{
  "encoder_arch": "vit",
  "model": "segmentation model",
  "dataset": "rendered dice on a table",
  "train_examples": 72500,
  "image_size": 64,
  "crop_scale_min": 0.8,
  "horizontal_flip": true,
  "translate": 0.12,
  "num_classes": 7,
  "encoder_norm": "layernorm",
  "encoder_norm_position": "pre",
  "encoder_activation": "swiglu",
  "encoder_mlp_ratio": 2.67,
  "encoder_head_dim": 32,
  "encoder_fused_qkv": false,
  "encoder_bias": "none",
  "encoder_qk_norm": true,
  "encoder_layer_scale_init": 0.01,
  "encoder_parallel_block": false,
  "encoder_inner_norm": false,
  "encoder_drop_path": 0.1,
  "encoder_patch_size": [8, 8],
  "encoder_conv_stem": true,
  "encoder_layers": 8,
  "encoder_width": 128,
  "encoder_positions": "sincos",
  "decoder_norm": "batchnorm",
  "decoder_activation": "leaky_relu",
  "decoder_widths": [64, 128, 128, 128],
  "decoder_blocks_per_level": 2,
  "decoder_block": "plain",
  "decoder_attention": false,
  "decoder_upsampling": "pixel_shuffle",
  "init": "lecun_normal",
  "residual_init": "none",
  "optimizer": "muon",
  "muon_scale": "match_rms_adamw",
  "learning_rate": 0.0054,
  "momentum": 0.9,
  "nesterov": true,
  "orthogonalizer": "polar_express",
  "adamw_lr_other_params": 0.0012,
  "max_grad_norm": 0.5,
  "l1_shrink": 0.003,
  "max_steps": 4300,
  "batch_size": 64,
  "epochs": 3.8,
  "lr_schedule": "cosine_restarts",
  "final_lr_fraction": 0,
  "warmup_steps": 120,
  "weight_decay": 0.0,
  "adamw_weight_decay_other_params": 0.05
}
Rows from block 5 of the encoder of a small segmentation model, named by matrix and row number. Rows with one number belong to one neuron. Each number is 50 + 10 x the weight over its row's rms, rounded and kept within 0 to 99. All counts start at 0.
After each neuron's rows are labels from the 100 images, of 14976, where the neuron reaches its largest size: "responds to" is what is common among them; "lies over" is the class under the peak. Only what is clearly more common there than usual is listed. The data: rendered dice on a table.
# gate: MLP gate (encoder.blocks.5.mlp.gate.weight, 336x128), inputs 0-127
# fc1: MLP up (encoder.blocks.5.mlp.fc1.weight, 336x128), inputs 0-127
# fc2: MLP down (encoder.blocks.5.mlp.fc2.weight, 128x336, transposed), outputs 0-127

gate.262:35 39 42 41 68 57 39 41 47 40 46 67 45 50 63 51 56 43 52 61 45 66 67 51 38 51 63 54 66 49 60 58 53 59 46 52 50 49 59 63 49 79 59 59 53 42 51 52 37 35 58 29 42 55 52 37 50 60 50 49 54 54 50 34 51 62 67 38 49 54 27 64 59 67 45 38 42 50 50 56 59 39 48 50 56 44 42 57 46 42 44 44 48 51 43 41 72 51 37 37 50 67 52 53 23 48 45 56 53 48 37 56 64 47 30 34 57 48 40 50 31 48 54 45 57 50 27 47
fc1.262:70 25 50 53 44 49 39 36 46 64 36 65 43 39 36 53 38 44 58 49 49 65 57 58 55 46 51 51 64 40 52 64 47 45 70 68 41 54 53 51 55 65 54 56 52 42 50 44 41 52 28 37 49 65 45 38 56 50 51 60 53 39 62 44 55 58 51 37 34 50 39 47 65 52 34 73 60 45 52 47 27 54 48 56 56 42 50 66 48 52 64 46 41 65 56 33 47 50 42 48 54 64 60 54 66 74 40 48 43 61 46 71 50 53 59 50 45 49 50 67 43 55 45 37 53 39 40 46
fc2.262:35 45 63 54 47 20 44 21 40 45 57 46 51 43 56 40 51 52 59 50 62 47 59 58 55 54 56 57 61 52 47 53 56 55 23 47 55 32 65 59 68 41 55 39 69 36 65 54 47 54 29 46 62 56 50 44 76 47 34 43 48 46 36 52 63 52 39 41 49 53 54 66 59 65 47 55 59 59 37 57 36 61 50 42 40 58 43 44 48 49 57 36 49 47 63 38 51 40 40 64 39 49 55 50 56 38 57 47 60 48 66 52 40 49 40 59 50 60 37 36 42 48 50 53 45 41 41 41
responds to: purple die
lies over: die with one on top

gate.237:73 56 46 57 58 44 43 44 45 41 30 51 65 46 58 45 49 31 59 59 54 49 54 62 60 65 63 49 50 34 69 51 54 51 39 48 57 52 59 51 43 43 41 41 51 58 50 56 51 46 51 53 50 36 43 56 51 73 61 35 55 55 28 58 42 64 39 48 19 42 50 38 50 54 44 42 55 52 59 37 47 55 51 32 54 53 42 34 46 78 57 37 32 56 35 54 55 46 60 74 60 48 48 43 48 55 56 49 58 53 64 59 40 44 52 34 65 57 41 29 43 58 47 41 46 48 44 51
fc1.237:67 66 39 69 50 46 49 50 51 39 31 48 55 49 51 38 49 34 51 48 47 28 61 33 52 56 59 44 47 30 56 49 64 49 42 52 79 36 45 48 46 59 32 53 45 55 46 62 52 60 57 52 51 39 46 47 56 72 52 58 54 51 26 55 47 70 29 43 55 36 57 52 50 69 53 50 43 48 46 43 57 58 67 51 49 42 55 51 52 64 49 41 31 48 46 74 53 49 56 45 61 48 42 45 47 54 56 46 73 33 69 56 48 50 59 42 56 54 46 42 50 54 45 33 50 50 34 54
fc2.237:51 44 63 48 44 54 71 53 51 43 38 38 49 54 57 62 68 45 36 51 35 57 61 48 42 50 40 38 60 50 76 37 47 39 56 54 61 55 36 58 42 46 47 44 61 45 26 55 32 35 58 67 41 60 50 44 60 63 37 33 57 58 45 56 50 45 45 52 48 39 41 70 66 69 57 57 41 54 60 61 60 47 52 40 56 46 41 65 48 44 44 57 55 62 33 39 49 40 56 28 51 54 54 57 42 48 52 50 59 52 65 61 41 24 50 37 54 47 57 57 47 52 62 55 65 48 63 49
responds to: one on top
lies over: die with one on top

gate.61:35 51 31 29 30 47 49 50 38 70 32 44 37 52 47 48 67 34 53 61 50 39 63 37 56 37 51 48 67 60 48 38 57 49 55 55 60 51 35 39 50 54 52 52 54 54 54 54 48 65 27 48 57 47 24 58 51 49 39 61 36 51 62 44 49 49 38 54 35 47 54 47 58 53 51 38 50 60 49 53 49 28 48 65 52 66 39 42 56 51 63 59 50 55 57 54 65 55 43 40 49 55 63 47 58 47 67 49 52 50 35 48 50 46 38 56 46 74 75 55 55 51 49 53 48 38 33 43
fc1.61:43 49 53 63 50 48 56 59 51 21 54 56 45 44 43 52 38 45 40 52 51 64 49 62 60 52 36 39 43 58 49 56 55 67 41 51 60 62 51 66 49 49 43 56 54 53 63 47 39 61 50 38 48 44 35 49 84 44 57 48 63 41 32 53 47 45 81 43 49 47 35 36 62 52 40 71 45 55 42 52 55 56 29 52 46 40 28 51 60 42 56 47 43 53 44 53 43 49 56 53 55 33 47 47 63 68 51 62 40 56 63 51 52 56 46 42 47 54 51 48 46 66 76 33 50 52 49 62
fc2.61:44 60 34 52 53 57 56 28 53 65 40 57 53 50 55 47 62 73 48 53 49 50 54 53 54 50 73 37 60 28 57 54 47 45 65 50 46 44 53 27 56 45 67 50 59 60 61 50 59 25 38 55 56 42 54 56 44 45 32 44 46 53 48 40 57 23 61 46 56 64 35 52 54 65 52 50 56 59 42 48 42 54 47 52 51 49 29 55 71 34 46 44 59 51 51 50 49 77 70 52 50 61 41 41 49 51 64 51 49 43 44 39 60 58 65 42 50 47 54 62 46 32 54 42 52 47 55 62
responds to: dice: three
lies over: die with five on top; die with three on top

gate.170:42 40 55 24 51 52 76 67 47 42 78 46 41 64 60 38 44 56 54 45 44 33 52 49 56 47 32 51 42 62 28 58 54 56 46 53 55 37 52 58 62 50 20 62 45 52 50 41 55 52 60 49 20 44 42 48 40 42 39 63 50 47 27 49 41 49 37 55 40 55 46 57 53 55 34 53 60 52 55 48 58 44 22 53 55 58 57 54 49 42 48 43 55 69 49 48 51 52 53 57 56 50 52 54 55 41 40 45 58 53 41 55 53 49 57 50 46 57 46 56 48 51 77 48 54 38 58 55
fc1.170:65 42 35 50 58 51 46 49 54 54 37 73 59 45 50 52 58 56 36 54 42 34 34 54 37 40 55 52 58 43 49 23 45 55 52 47 52 59 38 42 54 67 50 74 45 52 32 49 43 48 41 47 61 38 49 37 60 39 58 53 47 65 46 49 65 47 45 66 61 46 46 54 64 43 55 31 71 38 32 45 29 63 31 40 66 46 49 53 52 56 38 51 55 39 53 60 50 49 44 25 58 46 62 49 48 48 37 55 55 59 60 54 67 34 55 54 45 53 44 47 45 54 41 47 50 46 42 32
fc2.170:38 61 57 61 25 45 55 63 58 46 49 47 36 50 55 36 48 45 54 40 37 48 41 48 57 60 59 49 31 39 26 49 61 52 43 50 37 62 43 47 50 43 52 40 43 55 50 48 61 50 34 58 51 51 53 52 42 62 45 36 49 54 78 49 63 52 45 49 52 44 48 44 51 42 68 42 38 31 56 58 62 48 55 45 45 54 39 45 68 32 46 44 62 52 45 45 46 50 50 62 49 50 59 61 31 60 47 26 43 60 33 52 56 76 62 74 60 57 50 50 45 65 47 43 28 50 50 55
responds to: one on top
lies over: die with one on top

gate.154:45 49 49 54 59 56 68 42 53 33 65 48 32 50 59 36 57 55 60 55 61 60 26 66 51 63 39 47 45 65 52 70 48 60 41 62 61 44 54 34 48 37 34 47 47 47 67 51 58 55 54 52 49 47 39 59 36 34 44 53 50 45 46 26 38 52 57 39 40 39 33 46 48 32 48 58 51 50 47 38 47 39 49 65 41 60 28 40 60 49 57 66 48 41 60 53 45 54 46 55 52 55 57 66 55 62 56 59 60 47 48 54 53 43 50 63 73 26 34 45 46 47 53 49 44 59 33 56
fc1.154:48 64 68 57 47 51 60 52 46 36 50 43 54 44 54 53 42 58 58 45 54 53 56 44 49 50 28 59 56 61 46 62 30 32 73 53 61 61 51 42 56 39 45 63 28 54 51 52 54 46 60 45 48 53 47 56 43 50 37 67 55 66 46 47 55 45 48 71 39 49 54 28 33 65 60 57 56 56 45 50 64 22 66 54 49 63 49 44 43 28 48 28 61 64 67 55 45 48 45 41 59 54 38 42 49 56 58 41 65 28 36 49 58 44 51 57 59 47 61 54 52 59 48 48 44 54 40 51
fc2.154:40 44 31 59 42 48 43 44 44 48 51 41 45 48 44 51 55 51 77 46 62 70 57 53 66 47 50 49 76 80 31 43 50 30 57 49 63 56 66 46 48 62 42 50 59 55 51 45 45 61 33 58 46 36 45 50 40 63 49 51 58 60 42 61 30 40 54 29 37 55 36 59 50 54 43 54 22 57 46 55 40 61 44 52 40 49 50 50 61 61 72 43 54 40 47 65 52 57 48 41 51 56 51 40 47 46 56 60 56 45 61 61 60 26 59 51 47 44 55 53 51 42 49 50 54 47 59 45
responds to: dice: three; blue die
lies over: die with five on top

gate.91:56 62 56 71 45 69 59 29 54 58 49 55 51 55 36 58 41 36 47 48 52 71 54 56 61 51 57 35 63 36 50 50 43 65 64 48 45 42 60 41 48 33 54 47 61 45 59 48 53 53 61 53 60 66 60 29 46 70 21 44 56 55 60 40 49 43 50 44 68 47 39 50 43 54 59 40 41 60 42 48 52 39 50 57 50 34 51 51 42 57 53 47 40 50 41 42 50 34 45 38 57 44 39 50 64 58 64 43 43 48 56 62 70 50 51 48 61 38 35 61 25 37 55 36 48 38 55 50
fc1.91:33 51 28 42 47 60 51 49 44 45 59 46 83 45 54 33 37 45 48 61 40 62 53 48 56 32 57 58 63 50 55 67 50 45 59 61 41 41 48 62 42 46 38 41 51 60 45 57 54 70 50 45 51 49 60 57 67 36 62 53 56 71 46 40 30 54 39 49 46 70 42 50 51 52 36 56 51 47 54 54 48 45 42 45 45 50 38 70 55 41 41 50 59 49 67 38 51 40 59 54 61 54 44 47 32 45 40 46 48 54 67 38 66 27 63 49 38 43 51 42 50 53 53 33 31 56 47 49
fc2.91:53 44 35 45 34 55 48 38 48 52 57 49 26 52 52 34 59 43 52 41 50 42 53 51 51 66 56 66 49 59 69 37 50 65 56 47 59 35 52 46 41 60 37 43 49 54 60 59 51 47 69 36 56 55 47 39 44 52 58 60 54 44 47 44 41 52 69 60 53 37 68 50 53 54 66 50 47 51 49 42 61 36 64 49 38 68 60 47 69 48 48 71 50 51 46 47 50 43 59 53 36 45 49 53 43 73 49 46 50 44 58 48 56 63 52 64 64 66 48 50 40 55 26 51 57 60 24 76
responds to: one on top
lies over: die with one on top; die with three on top

gate.255:49 53 36 47 50 31 57 54 57 49 49 33 45 56 51 67 49 55 36 58 58 51 73 29 45 59 40 27 44 58 46 61 39 46 56 63 72 47 56 51 34 32 56 47 47 51 65 50 39 46 60 36 37 45 49 58 34 51 37 59 37 45 52 50 47 55 65 52 36 54 63 30 37 44 52 53 54 46 46 43 58 37 58 50 41 51 43 52 46 55 63 44 40 53 68 48 45 59 54 29 60 46 61 52 47 47 57 45 56 48 52 45 57 49 36 41 70 21 42 55 65 38 48 37 63 47 46 39
fc1.255:53 55 43 51 51 52 37 26 51 64 54 52 62 61 62 57 44 62 58 42 51 45 48 49 42 57 40 47 44 62 48 23 53 53 44 59 55 61 57 50 47 38 45 50 66 63 35 55 55 53 52 47 59 62 46 69 56 53 45 36 49 55 52 52 56 56 49 67 57 53 56 46 45 52 63 41 51 33 52 48 50 47 37 48 49 56 50 45 44 60 46 47 40 69 46 50 44 47 76 29 61 48 63 30 41 46 31 46 53 62 48 48 46 30 54 62 36 33 40 43 69 45 15 62 65 56 53 46
fc2.255:48 60 66 50 50 61 64 71 43 48 42 45 52 48 42 54 65 49 45 33 55 55 45 48 47 53 65 32 47 38 45 49 49 62 38 47 59 39 41 68 48 43 47 56 47 53 46 40 45 52 42 43 63 52 66 61 31 54 50 57 65 67 72 62 61 29 38 38 63 39 37 41 47 53 60 50 58 63 49 58 30 48 35 46 47 43 53 53 46 50 48 42 59 71 67 59 55 33 48 48 59 50 63 70 57 48 58 52 40 51 64 66 49 51 38 56 50 45 46 59 40 64 51 71 56 38 66 57
responds to: one on top
lies over: die with one on top